Weights of a small spectrogram diffusion model.
Model: 7.5M parameters, activation silu.
Training: soap at rate 0.0017, 6200 steps, batches of 64.
Data: trained on tunes sung on syllables by a formant synthesiser, 39062 training examples, 10.2 epochs.
Rows from block 7 of a small spectrogram diffusion model, named by matrix and row number. Rows with one number belong to one channel. Each number is 128 + 24 x the weight over its row's rms, rounded and kept within 0 to 255. All counts start at 0.
After each channel's rows are labels from the 100 clips, of 14976 (inputs lightly noised), where the channel reaches its highest value: "peak on" is the class under the peak; "strongest on" is what is common among them. Only what is clearly more common there than usual is listed. The data: tunes sung on syllables by a formant synthesiser.
# convs0: first 3x3 conv (model.mid.2.convs.0.weight, 192x192x3x3, each kernel summed), inputs 0-191
# convs1: second 3x3 conv (model.mid.2.convs.1.weight, 192x192x3x3, transposed, each kernel summed), outputs 0-191

convs0.132 [138 123  76  97 110  95 121 141  95  85 138 127 107  90 182 146 142 120 122 119 104 105 123 176 111  60 114  98 155 122 141 162 125 122 143 107 127 103  71  83 111 127 134  97 172 124 130 121 106 131 156  95 158 121 141 116 116 103 106 101 106  94 124 125 119 148 145 141 114 132 137 122 141 122 132 141 113 109 138 141 104 106  94 100  88 107 136 112 124 138 110 163 107  83 130 151 123 144  97  96  83 119 126  97 143 143  84  99 131 172 140 161 167 128  88 128 164  90 133 133 147 150 146  97 120 123 137 122 127 113 146  86 105 155 154 116 157 120 108 124 129 136 114 113 105 122 115 110 154 128 126 113 144 166 160 127 143 117 124 114 141  96 120 136 140  97 104 143 170 127  96 136 102  80 142 131 114 176  75  94 163 137 105 155 106 168 165 101  90 117 119 128]
convs1.132 [133 150  53 158 129 127 115 167 123 119 115  87 127 129 111 158 152 107 138 136 140 109 131 118 129 183 107 146 141 119  95 108 143 147 147  95 136 156 143  77 126  93 174 159 119 131 122 135 131 163  89 149 124 128 130 136 127 136 144 118 122 133 169 161 130 122 159 164 169 113 120 150 148 123 130 129 103  76 160 107 157 143  85 114 162 145  97 116 108 117 139 111 152 146 111  85 117 137 104 100 144 137 161 115 109 109 156  71 161  90  96 130 135  67 166 100  99  88  97 124 130 146 162 134 176 137 106 131 142 148 155 120 151 124 115 118  76 144 111 144 109 105 118 128 118 142 101 138 149 102 133 146 112 119 130 136 129 100  89 138 102 127 105 108 115 158 126 135  68 140 126 124 151 135 110 124 101 142 165 118 105 148 113 102 111 113 146 194 151 132 146 136]
peak on: /e/; /i/
strongest on: deep voice; vowel: /e/; vowel: /i/; pink noise

convs0.13 [128 120 136 124 135 101 104  93 110 102 184 171 132 108 123 141 101 157 157  97  87 130  87 141 119 134 175 129 135 138  98 167 140 126  85 122 117 150 111 168  97 139  45 133 128 115 136 102 114 161 116 146 118 101 154 141 127 120 117 160  93 145  88 121 142 125 114 128 109 126  89 139 108 131 161 129  94 122 130 122 142 140 106 171 138 129 147 147 100 107 151 108 116 161 100 137 108 121 107 148 107 138 115 134 153 147 125 143  93 135 102 140  81 116 107 134 140 105 133 103 116 106 125  58 142 158 158 123 124 146 102 176 147 146 150 103 100 120 132 110 141 123 129 141 172 146 113 119 103 149 126 110 143 120 122 128 156 172 162 118 134 130 190 103 146 136  93 141 131 151 103 102 186 140 160 111 127 139 122 194 102  94 129 135 137 153 110 157 127 145 100  94]
convs1.13 [ 96 165 131 165 155 143 155 110 174 125  94 102 125 121 122 143 137  97 118 127 140  94 154 140 131 122 111 128 170  98  97 110 109 135 142 137 120 158 151 138 155 119 167  89 112 112 120 135 144 105 127 119 155 140 155 160 125 146  93 121 130  99 157 132 108 116 142  91 145 145 164 119 126 139 131 126 117 166 124 126 149 148 112 144 137 129 117 169 183 145 134 111 157 149 163 106 110  89 124 133 131 117 161 147 107  55 152 169 138 162 137 154 127  76 171  69 130 122 133 162 167 111 104 134 160 153 138  77 122 129 117 121 136  98 103 172 141 149 116 162 143 141 134 142 115 132 112  81 118 178 151  91 149 142 120 121 126 114 104 152 130 144  80 111 103 111 145 165 135 125 150 133 101 129 129 109 150 101 115 107 175 155 105 122 124 169 142 130 143  77 163 132]
peak on: /u/
strongest on: vowel: /u/; consonant: none

convs0.44 [152 100 130 121 106  96 109 110  90 127 149 153 129 150 130 132 122 120 106 138 131 151 101 128 139 133 132 115 127 116  98 157  98  99 114 102 123 138 154 117  95 171 106 131 143 137 101 114  90 129 106  90  77 146 131 123 145 157 104 129 147 111 121 124 132 153 122 103 165 118  96  72 152 134 134 151 146 124 101 113 126 143 115 156  93  93 150 137 135 107  80 137 115 104 135 107 123 126 113 113 152 121 166 136 142 120 137 119 126 101 134 122 114 112 123 121 128 170 148 139 140 129 165 142 110 122  84 123 115 119 125 105 152 172 165 167  74  88 130 145 108 173 109 113 123 158 148 103 130 100 127  62  81 121 174 134 131 132 155 132 178 139 133 140 130 132 143  93  92 137 128  90 144 125 158 129 125 161  65  87  96 128  87 166  93 159 180 105  80  92 142 122]
convs1.44 [120 110 114 157 114 192 138 110 111 160 126 147 121  99  99 115 148 100 144 153 156 124 178 143  96 130 138 155 126 141 125 122 121  74 166 131 114 124 142 112 103 116 108 115 120 127 175  99  83 113 130 157 142 163 115 105 144 121  84 134 155 146 125 106 155 103 131 107 154 152 153 127 103 156 100 122 129  91 112 117 139 138 157 165 133  86 106  98  79 168 145 134 164 123 142 156 125 147 102 139 159 133 126 117  92 145 110 124 155 116 130 106 145 120 136 122  52 151  87 102 139 122 150 169 134  69 150 172 122 139 141 150 136 109  84 170 143 116 108 116 151  98 125 129 139 138 153 108 168 123 129 159 158  80 144 111 110 112 126 112 146 182 132 178 127 125 131 129 109 133 103 170  81 146  94 140 132 132 132 123 128 113 152 112 115 171 119 127 127 147 145 127]
peak on: /u/
strongest on: vowel: /u/; the note G; child-like voice; first note: G

convs0.98 [108  94 147 151 144 123 176 129 141 146 121 181  86 141 141 146 118 108 122 138 175 107 124 166 154 127  95 139 120 119 132 132 166 107 120 124  99 121 103 107 100 130  74 135 122 102  90 137 161 102 141  80 139 128 147 154 111 161 139 149 144 125  93  86 134 143 131 153  82 152 124 146 102 137 106 130 122 146 154 142 104 116 171  80  92 133 141  89 125 142 147 123 154 119 119 117 119 143 116 134 147 108  98 126  92 170  55 130 136 135 112 130 118 191 133 125  76 135 101 134  98  93 116 112 101 137 125  81 195 112 130  95  62 122 142 118 139 125  86  80 150 136 111 124 115 157 155 151 135 138 148 106  97 126  96 133 113 119 116 129 153 135 123 123 126 127  85 136 133 108 123 126 111 104 106 102 119 119 119 136 161 100 120 135 103 155 140 113  93 104 123 108]
convs1.98 [ 99 130 146 114 123 154  99 119  80 102 117  92 149 118 120  76 109 116 163 145  95 111 126  93 150 125 117 139 136  87 137 115 100 113 139 148 108  86 128 127 111 204 137 143 146 104  81 139 123 137 120 180 122  88 166 123 135  99 145 118 128  73 102  93  96 144 138 147  71 109 119 152 142  88 124 157 148 109 121 129 126 150 180 158 167 129 141 128 130 128 145 106 124 143 143 111 134 145 161 133 102 139 145 122 139 109 154 121  96 124 114 124  82 129  95 135 114 102 151 174 136 117 119 135  98 149 100 131  88 151 117 107 141 127 161 175 122 121 149 145 115 112 161 170 164 111 179 127 111 130 134 128  94 146 109 140  93  95 144 132 105  87 147 137 142 182 107  92 142 103 122 136 159 147 150 137 120 156 139 124 115 177 112 141 142 108 117 166 144 134 136 129]
peak on: /ɑ/
strongest on: reverberation; vowel: /ɑ/

convs0.130 [142 174 170 128 117 111 112 126 145 163 163 161 130 141 107 130 107 152 133 118 106  83 124 104 134 105 159 116 115 150 117 104 114 124  99 141 178 155 129 136 183 154 140 138 127 172 130 123 124 103  72 105 135 130 152 150  94 143 118  88  87 100  92 134 144 141 107 111 138 134 161 160 166 127 111 159 118  97 100 165 107 145 115 116 100 138 170 133 145 109  89 135 142 153 112 120 113  95 114 137 180 104 124 172 144 107  98  98 111 146 119 138  64  97 153 118  95 137 110 131 126 123 131 113 133 140 145 123 102 133 136  87 123 150 166 107 117 145 134 113 145  78  96 118 121 175 175  99 126 157 114 125 104  98 146 140 160 139 129 160 125 141 152 112 162 123 135 129 111 135 109 119 141 139 140 103  84 118 170 116 136  91  84 118  91 105 102 119  94 103 118 101]
convs1.130 [ 97 135 106 133 159 154 123 143 153 141 164  96 149 149 169 123 156 114 116  90 142 101 137 119 100 171 118 115 101 126 141 167  86 154 110  93 127 123 116 112 107 115 143 134 143 104 140 131 167 115 133 134 107  94 166  92 161 118 162 128 119 106 148 132 139 129 138 136 155 100  83  96 159 116 100 135 141 133 121 104  79  96 164 143 154 127 159 147 104 164 127 108 133 171 135 139 108 141 113 153  87 108 128  95 107 147 182 131 143 125 132 181 136 123  90 134 128 142 166 116  91 145 139 137 105 165 106 153  96 104 140 124 142 160  80 116 142 137 176 126 119 159 129 160  86  90 149 127 145 114 154 134 114  77 144 135 134 144 118  66 137 126 110 126 173 128 176 121 143  96 122 115 137 114 125 153 129 116 125 132 135 104 128 183 119 113 128 156 134 188 153 127]
peak on: /u/; /o/
strongest on: the note A; child-like voice; vowel: /o/; vowel: /u/

convs0.117 [158 161  69 111 131 111 131 163 124 108 116  85  70 112 157  98 102 111 132 112  92 159 143 125 127  85 116 126 107 132 172 177 116 139 128 115 148  97 106  88 109 127 139 128 156 138 146 134 170 138 124 122 141 142 117 130 107 141  94 101  88 151 162  80 118 159 105  97 160 140 110 127 143  89 159 135 111 116 122 116 151  98 138 156 175 126 133 174 135 120 167 148 107  94 153 129 110 124 158 147 121 172  99 132 112 127 166 112 138 155 108 134 130 135 125 108 138 119 109 133 113 108 133 149 147 125 104 152 168 140  96 143 116 147 104  98 172 117 134 102  97 143 101 145 129 112 161 143 122  91 115 124 130 126  83  99 181 126 138 119  91 145  80 162 125 103 102 141 109 147 117 120 109  70  89 161 121 116  95  78 149 149 112 116 109 115 119 126 136 117 155 122]
convs1.117 [115  99 135 125 126 131 106 115 148 144 141 128 145  99 148 168 112 110 131 128 139 101 127 100  91 186 129 169 134 123 163 129 104 172 122 116 165  74 101  88 190  72 110 141 110 146  82 105 127 146 112  98 104 124 158 111  98 127 146 130 140 117 109 127 118  64 164 182 129 136 124 155  99 159 139  95 130 154 144 128 114 111 142  91 120 146 117 135 116 139 133  95 130  91  83 157 114 136 121 175 103  93  83 121 120  94 147 126 138 146 144 146 136 111 139 141 142 185 126 138 126 114 154 138 165 151 127 155 156 130 132 112 140 169  93 125 123  92  92 109 132 120  79 118 109 134 135 122 128 144 142  91 138 141 133 126 117 122 106  78 111 154 147 149  84 113 127 128 123  91 113 119 132 142 104 151 113 101 118 115 158 114 137 123 147 149  78 122 122 146  74 131]
peak on: /e/
strongest on: vowel: /e/

convs0.65 [ 89 111 161 147 112 143  99 152  85 117 175 170 130 139  92 119 141 126 148 114 114 153 108 142 140 123  98 189 130 126 122 122 135 103 138 103 143 141 132 173 128 143 128 142 153 131 178 130 123 113 140 103  97 132 125 117 111 101 147 148 114 129 152 112 149  83 157 140  92  92 112 134 152 114 155 155 140 135 153 175 133 147 118 125 113 146 173 113 125 117 177 174 125 170 107 148 120 108 118  93 156 141 143 121  98 155 107 118 159  91 130 150  96  83 136 123 135 145 133 116 119 131 136 150 106 108 136  90 151 104 118 123  95 171 123 106 138  86 107 125 140 144 153 145 148 122  91 158 178 119 132 102 172 174 119  71 121 106 143 127 155 112 108 142 127  95 159 119 141 100 165 105 130 146 147  90 118 109  98 103 182 126  90 128  98 107 146 124 123  92 149 101]
convs1.65 [130  96  98  92 201 130 149 125 161 138 140 154 107  74 147 115 165 139 120 147 177 148 145 116 116 103 188 139 132 196  84 138 118 109 151 138 133 155 127 119 148 123 158 115 112 151 137 124 131 153 123 102  97 100 128 161 113 121  98 115 130  93 145 134 125 138 110 129 104 134 129 153 117 135 122 134 131 138 136 108 106 130 127 150 144 129 110 115 126 146 165 132  80 153 106 172 120 127 140 137  88 132 125 125 119 142 121 118  87 124 195  94 175 127 155 112 144 150 123  82 100 115 158 119 145 133 125 151  95 131 149 101 137 126 135 106 100 140 119 133  70 148 129 111 139  91 139 125 125 145 144 116  93  89 124 137  92 127 125  97 184 134 101 141 129 127 135 126 137 153 154  62 118 157 180  92 140 116 130 136  82 123  99 111 145 109 127 133 167 158 110  93]
peak on: /u/
strongest on: child-like voice; vowel: /u/

convs0.142 [145 125 168 179 136 165 108 107 133 120 157  69 128 125 119  91 116 138 119 116 120 100 100 128 173  64 153 121 118 140 130 120 134 117 120  86 151  75 140 124  91  78 114 110  68 151 104  91 144 138 125 108 133 148 139 120 126 106 141 168 102 138 119  78 141 117 107 123 165 165  84 106 112 117 145 134  88 158 198 150 129 145 144 129 194 148 148 159 146 133 113 107 144  96 117 137 121 160  88 108 131 130 136 107 169 123 108 120  99  94 108 134 115  80  93 129 122 101 121 120 162 117 166 109 141 104 134 104  82 116 112 108 127 125 140 133  97  93 152 110 121 153 175 138 131  88 164 129 111 125 143 103 146 162 113 139 107 126 118 126 162 120 140 140 130 140 122 148 116 138 109 126  95 114 171 116 110 134 149 133 104 111 117 142 120 124 140 117 113 128 144 105]
convs1.142 [ 75 164 105 151 108  93 125 117  91 188 118 124 145 130 152 161 148 150  86 139 139  90 122 160 149 122 161 151 169 142 124 133 161 139 114  97 148 135 113 117 124 128 136 110 118 120 117 169 149 106 109 138  98 106 157 155 145 128 144 115 116 129 146 179 125 114  97 107 152 139 150 135 176 121  79 147 166 127 107 158 115 116 137 145 126 123 136  88  87  90 104 183 100 110 169 102 135 104 141  98 131 172 117 162 113 169 170 135 120 128 119 113 101 143 157 130 124 130 130  84 101 158 155 128  87 146 129 149 141 164 128 125 134 124 121 114 124 104 113 146 108 146  99 161 113 132  96  98  91 141 111 102 151 121 100 125 161 156 135 111 112 152  74 143 112  87  70 144 102 100 116 127 124 150 108 112 145 106 124 152 146  82  91 110 136 137 148 144 116 127 125 136]
peak on: /u/
strongest on: vowel: /u/

convs0.163 [121 112 128 115 144 141  97 166 122 170 129 177 134 112 120 168 155 110 144 116 134  77 129 105 140 172 140 126 133 179 120 144 115 111 111 106 134 112 148 174 133 153 128 138 159 104 131 137  98 116 179 152 150 134 113 118 136 145 155 169 147 120 114 111 103 151 115 133 123 125 160 121 145 143 131 145 154 111 177 122 145 112 175 142 120 131  62 114 115 137 125 128 106  99 147 154 138 125 141 121 127  91 141 169 120 148 111 107 134 128 123 149 112 115  87 108 155 139 139 114 119 123 131 105 110 157 100 103 122 145 138 119  57 152 111 140 133 159 107 162 117 148 129 140 133  91 150 127 101  69 109 108 163 119  96  99 170 124 144 124 134 144 186 126 167  94 179  70 169 183 111 158 158 132 128 155 125 142 137 116 144  99 111 142 116 116 128 106  97 115  94 138]
convs1.163 [115 100 120 152 135 108 129 136 158 101 128 120 136 132 122  93 128 151 148 123 156 178 145 167 131 100 123 128 111 100 145 160 161 124 148 108 139 139 115 128 138 112 142 121 164  96 143 154 128 113 159 108 153  97 114 116 104 140 141 136  92 140 120 125 122  95 144 106 127 110 105 138 186 118 135 140 126 146 127 140  93 104 134 149 161  99 134 145 142 110 109 148 136 135 159 130 152  82 124 128  93 136 101 103 136 144 143 137 100 111 152 185 108 149 167 125 110 143 143 165 125 100 114  99 169  93 137 179 126 130  84 117 175  67 136 144 126 147  96 133  88  63 127  85 124 154 159 137 157 140 102 134 124 100 151 193 189 160 155 136  76 122  91 135 110 134 176 153 162 123 108 134 156 107 111 111 143 145 150 111 144 129 102 160 143 153 130 125 120 111 138 119]
peak on: /u/
strongest on: vowel: /u/

convs0.9 [ 99 154 149 135 115  75 165 149 105 143 126 133 163  95 139 133 156 147 163 109 125 129 137 122 127 136 124 119 123 106 121  93 158 140 165 130 125 162 118 121 160 107 131 149  83 118 156 141 168 170 125 185 118 122  95 132  65 139 131 129 136 110 133 128 144 100 137 105 134 157 173 150 170  81 156 122 115 132 148 153 142 158 153  83 106 110 135 149  99 105 142 111 157  97 104 101 103  94 119 141 145 106 160 126 127 170 144  99 106 130 137 129  76 110 112  86 178 106 109 150 100 158 126  83 125 128 123 140 145 122 114 157 120 121  93 115 142 160 144 144 162 134 141  86  76 103 156 159 145 129 127 132 115 178  92 144 150 143 117 124 124 107 161 140 113 145 124 107 148 146 160 118 102 154 162  66 149 119 153 154 126  96 109 145 114 115 110 130 117 116 127 121]
convs1.9 [142 172 103 128 165  77  90 116  91 144 120 155 108 142 136 129 148 136 111 116 151 160 174  91 122 135 127 131 152 136 113 117  75 131 162 161 149 147 150  96 137 105 158 135 141  93 105 137 105 123 112 108 138 139 171 131 142 115 131 152 116 115 116 144 121 133 103 148 109 127 118 125 127 108 126 137 166  99 146 136 149 137 102 147 137 126 143 126 155 120 114 128 133 116 131 125 103 105  82 103 144 121 117 144 141 163 122 173  85 176 134 116 129 141 134 148  99 111 143  72 121 151 141  52 160 117 193 128 132 142 139 108 136 165 177 126 110  92 131 148 104 128 118 121 133 154 112 102 118 140 124 118 139 123 109  82 138 132  88 139 167 140  71 113  95 141 128 185 149  73  93  86 131 131 138 169 122 113 124 124 123 105 122 185 135 163 147 143 137 164 113 138]
peak on: /e/
strongest on: reverberation; the note B; deep voice; first note: B

convs0.35 [134 137  95 115 149  53 149 133 118 120  94 129 173  78 147 176 159 134 102 135 128 117 119 131 124  81 114 139 171 121 158 116 120 142 110 107 151 141  84 146 115 124 137  85 128 161 142 109 125 180 140 140 118 103 123 187 127  90 151 161 133  78  94 185 115 151 132 125 135 105 157 124 118 114 103 108 103 130 115  81 151 107 114 131 134 146 144 129 146 106 158 111  78 157  84 132 130 119 106 124 126 121 143 148 133 163 103 110 158 164 123 104 112 102 142 148 121 129 107 118  93 127 129 177 171 146 112 158 113 139 152 143 128 117 128  85 125 121 122 127  94 124 151 151 167 155 120 103 123  96 132  99 157 146 117 145 126 146 147 143  96 150 117 168 127 149 120 110 110  93 136 124 106 139 135 120 150 132 148  70 126  97 108 106 142  93  70 124 113 137  99 138]
convs1.35 [144 117 120 115 143 161 132 136  86 128 153  93 178  83  83 141 119 138 125 115 125 121 212 127 134 131 138 111 108 153 102 157 118 133 120 136 130 133 117 134 139 111 115 111 122 127 157 101  91 136 139 116 124 174  81 132 143 115 136 141 108 162 155 106 114 110 129 129 113 150  96  98 126 113 119 128 112  90  96 161 134 136 113 147 119 100 136 143 165 103 115 172 148 103 160 110 111 115 119 125  97 114 158 148 120 105  79 145 152 104  78 123 181 177  86 120 123 116 126 123 116 122 120 127 117  80 128 112 102 140 119 137  68  99 147 130  85 125  99 117 189 112 139 124 113  82 114  90 162 151 101 161 129 142  96 124  74 140 126 124 170 121 108 101 159 160 119 117 125 129 143 123 142 132 108 138 112 114  83 105 124 164 118 133  82 156 149 147  99 135 120 132]
peak on: /ɑ/
strongest on: child-like voice; vowel: /ɑ/; first note: G#; first note: G

convs0.91 [132 150  93 106 104 123 130 128 129  98 110 133  82 143  96 156  72 103 118 128 152 122 122 145 159 116 134 121 128 138 130 137 127 136 165 103 137 144 115  98 134 216 109 117 159  71 136 137  85 146 117 118 130 140 147 117 135 105 112 120 125 142  93 163 127 156 123 112 150  90 134 104 115 102 136 149 151 106 130 149 107 148  94  95 114 128 153  91  85 111 130  93 143  95 103 146 154 147 123 162 116  90 148 124 130 104 113 136  91 184 154 108 139 130 141 127 123  93 159  85  85 134 102 118 107 114 115 115  79  86 132 107 138 158  98 146 156 130 100 117 126 155 173 152 143  97 140  82 127 163 152 124 187 122 128 125 119 115 132 128 124 118 136 132 120 103 128 133 125 125 134 156  72 120 139 118 107 138 134  78 147 117 169 131 153 141 167 105 130 160 131 178]
convs1.91 [124 125  94 151 110 169 145 154  93  95 141 109 168 161 120 125 143 106 161 137 134 137  84 136 135 164 168 138 153 112 134  98 145 134 104 145 131 121 165 101 151 110  97 157 114 104 109 161 145 154 136 135 111 162 137 123 128 114 157 101 100 166 134 112  89 119 150 139 144 103 109 115 141 116  95 125  63 161 144 116 184 169 106 139 144 166 100 140 140 119 103 143 130 130 138 103 100 108 101 133 156 132 150 115 112 108 136 109 152 124 125 103 146 146 137 150  74 118  94 126 175 155 152 134 114 169 121 155 139 147 135 156 104 116 105 139  75 160 140 117 113 138 155  99 128 123 104 153 115 128 128 134 123 107 164 129 178 115 132 124 124 133 142 164  81 119 149 112 110 119 116 185 133 118 105 156  91 193 121 112 153 137  93 135  61 138 102 120 131 126 123 102]
peak on: /e/
strongest on: deep voice; vowel: /e/; rumble

convs0.15 [155 111 131 140 130 114  90 107 148 125 103  48 163 128 121 151 143 143  88 142 143 145 121 108 119  63 144 155 139 125  94 118 114 141 127 151 149 147 135 150 160 106 161  78 168 174 148 108 131 173 108 126  95 169  98 162 121 127 132 167 150 165 158 172 147 188 128 133 140 142 134 135  93 143 124 120 105 128 136 134 129 100 161 138  71  87 148 133 127 152 100 140 127 146 100  98 124  91 127 150 146 127 146  80 101 134 109 130 138 162  78 150 131 140 111 122 130 136 164 104 111 123 170 119 118 134 148 122 123 148 119 119 110 128 155 143 118 144 171 123 125 136 106 153 138 149  71 149 160 142 125 176  91  73 123 155 124 119 125 166 146 173  92 106 133 138 135 104 109 128 113 114 107 135 113 125 110 105 139 125 132 101 122 104 105 134 106 120 116 127 142 108]
convs1.15 [128 161 167 139 145 154 119 131 120 139 182 139 132 129 126 142 146 139 130 107 120  95 129 130  88 166  73 142 144 111 110  93  98 122  95  81 109 141 134 142  92  95 130 113  93 112 125 163 134 137 128 132 164 107 123 144 145 151 140 111 124 141 102 100 137  99 133 129 149 116 127 131 126 121 154 136 130 159 131 111 136 151 153 122 115  90 154 171 126 138 101 108 118 110 123 106 103 134 146 135 131  90 175 114  52 108 148 172 125 104 103 129 139 115  99 191  97 107 118 155  98 117 142 153 137 148 115 177 124 180 172 145 100 146 117 142 124 114 151  78 145 158 144 153 120 104 155 111 153 119  79 136 133 132 160 138 127 112 158 119 114 119 158 125 123 192 122 107 128  98 124 150 109 143 127  92 127 123 163 155 125 111 124 149 131 118 180 156 169 184 134 146]
peak on: /u/
strongest on: child-like voice; the note B; first note: B; vowel: /u/

convs0.107 [120 123 119  76 100 161 140  66 116 187 164 154 144  80  75 124 117 124 133 102 133 137 130 162 132 138 135 130 127 160 123 151 103 111 131 147 127 190 120  97 121 148 128 112 162 101 118 110 147  93 102 129 112 142 165 138  97 106 130  96 146 151 148  98 103 119 148 112 118 112  96 107 143 147 151 116 145 124 149 106 112  89 138 104 179 127  73  97 103 129 107 118 153 122 123 125 151 177  98  95 104 170 147 131 165 104 160 130 131  85 137 144 117 129 134 128 120 103 128 145 106 162 178 120 153 163  96 139 139 116 146 128 101 122 124 130 126 135 122 118 141  93 136 159 133 111 104 141 132  83 131 111 141 110 149 128  99 123 142 105 107 105 154 104 122 150 119 155 159 194  74 140 112 101 111 114 123 171 147 151 148  90 132 144 119 116 131 116 168 110 102 111]
convs1.107 [142 141 145 142 127 108 120 119 140 106 110 123  99 169 158 137 100 133 145 131 124 138 108 100 110 174 178 129 156 183 124 103  94 159 129 115 101  87  98 158 104 161 129 116  75 167 121 142 102 131 156 111 106 173 123 119 112 106 128 138 127 111 153 124 108 151 139 160  84  83 141 133 131 111 121 129 134 104 157 103 169 131 144 141 113 160 139 187 151 124 143 148 121 115 125 117  92 104 142 138 131 130 136 100 106 109 132 161 137 183 102 111 165 136 122 161 121 133 154 101 140  94 156 137 128 111  98 106 105 147 101 131  99 142  92 150 155 130 149 151 157 131 129 110 116 147 102 118 168 196 119 165 159 106 127  92 133 114 142 131 145 163 139 148 128 131 116 126 130  72 128 109 171 129 126 103 124 110 177 124  94 154  79 133 111 154 153 116 103 146  97  90]
peak on: /e/
strongest on: vowel: /e/

convs0.131 [117 111 137 132 106 152 131 147 156 130 130  97  98 102 126  96 125  84  84 122 137 109 125 137 140 120 142 116 121 179 149 136 125 148 150  98 126 122  85 161  91 122 135 131 121  94 116 114 105 106 154  82 127 111  98  94 128 115 132 115 136 111 140 142 105 100 133  88 131 143 106 101 120  95 148 130 143 137 117 116 134 108 114  85 122 111 125  81 124  87 108 149  96 114 111 105 119 152 112  71 108 142 121  99 179 119 123 123 147 107 134 148 169 104 143  95 114 134 157 119 118 101 128 128 141 136  92  75  88 156 120 116 128 115  92 163  84 111 115 165 114  94 155 142 174 182 163  99 135  71  96 117  88  82 134 132 126 106  88 128 116 128 158 154 160 149 136 152 196 122 145 140 149 111 135 130  79 170 122 115 104 154 128 125 146 149 127 120 120 113 140 137]
convs1.131 [135 128 130 160 189 112 147 107 150  85 169 138 106 108 134 144 112 136 148 125 104 152 145 131 111  97  90 146 155 162 148 136 121 135 133 104 134 146 124 124 152 172 132 144 175 136 111 142 134 153 147 122 111 126 128  97 131 149 115 123 163 178 129 137  88 147 107 136 139 143  94 135 117 128 122 112 112 123 193 150 157 125 121 129 126 112 143 130 149 128 127 118 115 124 146  95 148 101 139 129 169 114 106  93 123 130 108 123 106 142  96 107 110 164 135 170 158 102 115 104 102 131 218 103 128  94 122 154 184 123 117 147 134 141 141 139 146 146 147 129 171 122 142 115  86  85 140 160 161 156 136 137  96 137  55 128 138 119 147 145 148 139 102 105  98 152 167 144  96 110 118 107 131 118 121  93 111 101 159 120  87 116 124 113  79  78 109 119 100 142 115 100]
peak on: /ɑ/; /æ/
strongest on: the note A#; first note: A#; vowel: /ɑ/; vowel: /æ/

convs0.104 [114 122 113 105 129 128 189 127 151  70 108 130 116 106 127 138 149 145 159 146  86 181 169 125 119 123  98 135 126  79 144 139 137  79 128 115 141 101 115 130 139 109 138 118 123 139 106 128 150 121 151 142 187 170 129 145 125 139 104 117 141 110 102 120  96  91 127 158 141  95 116 118 143 131 190 102  86 151 130 142 103 137 112 130 128 177 115 168 119 103 162  90 166 124 116 140 147 112 102  85  92 115 108 102 126 142  87 130 121 136 143 121 120 125 110  94 148  98 126 147 123  92 112 126 126 124 128  95 139 158 140 109 138 117 115  92 141 145 148 122 161 118 144  94 103 129 184 116 123  80 163 144 133 138 121 154 117 130 121 150 131 130 141 120 118 112 142 152 176 111 144 130 154 103 107  95  97 141 146 154 172 140 165 146 163 169 190 148 131 129  84  99]
convs1.104 [106 136 113 170 118  83 102 108 117 186 189 145 136 140 150 137 112 156 118 130 114 127 115 121 154 110 106 121  99 125 147 113 153 187 133 119  97 114  84 132  79 132 139 161 116 118 115 143  96 114 146 121  95 107 119 137 102  97 124  87 114 146 136 109 130 118  95  97 104 161 120 124 101 105 106 169 114  66 119 139 166 127 128 109 143 100 143  84 116 112 110 143 105 119 162 108  77 130 129 130 107 142 109 148 123 107 152 118 103 105 146 151 132 110 142 166 121 150 138 128 101 119  91 144 123 115 131 114  99 108 161 106 100 115 116 150 175 135 104 127 150  92  90  98 104 102 133 159 133 164 106 130 103 110 100 124 140 130 137 133 129 153 136 155 158 129 153 136  91  70 117  96 118 174 154 111 169 141 136 143 100 129 125  89 126  94 106  93  89 104 106 165]
peak on: /e/
strongest on: clipping; consonant: none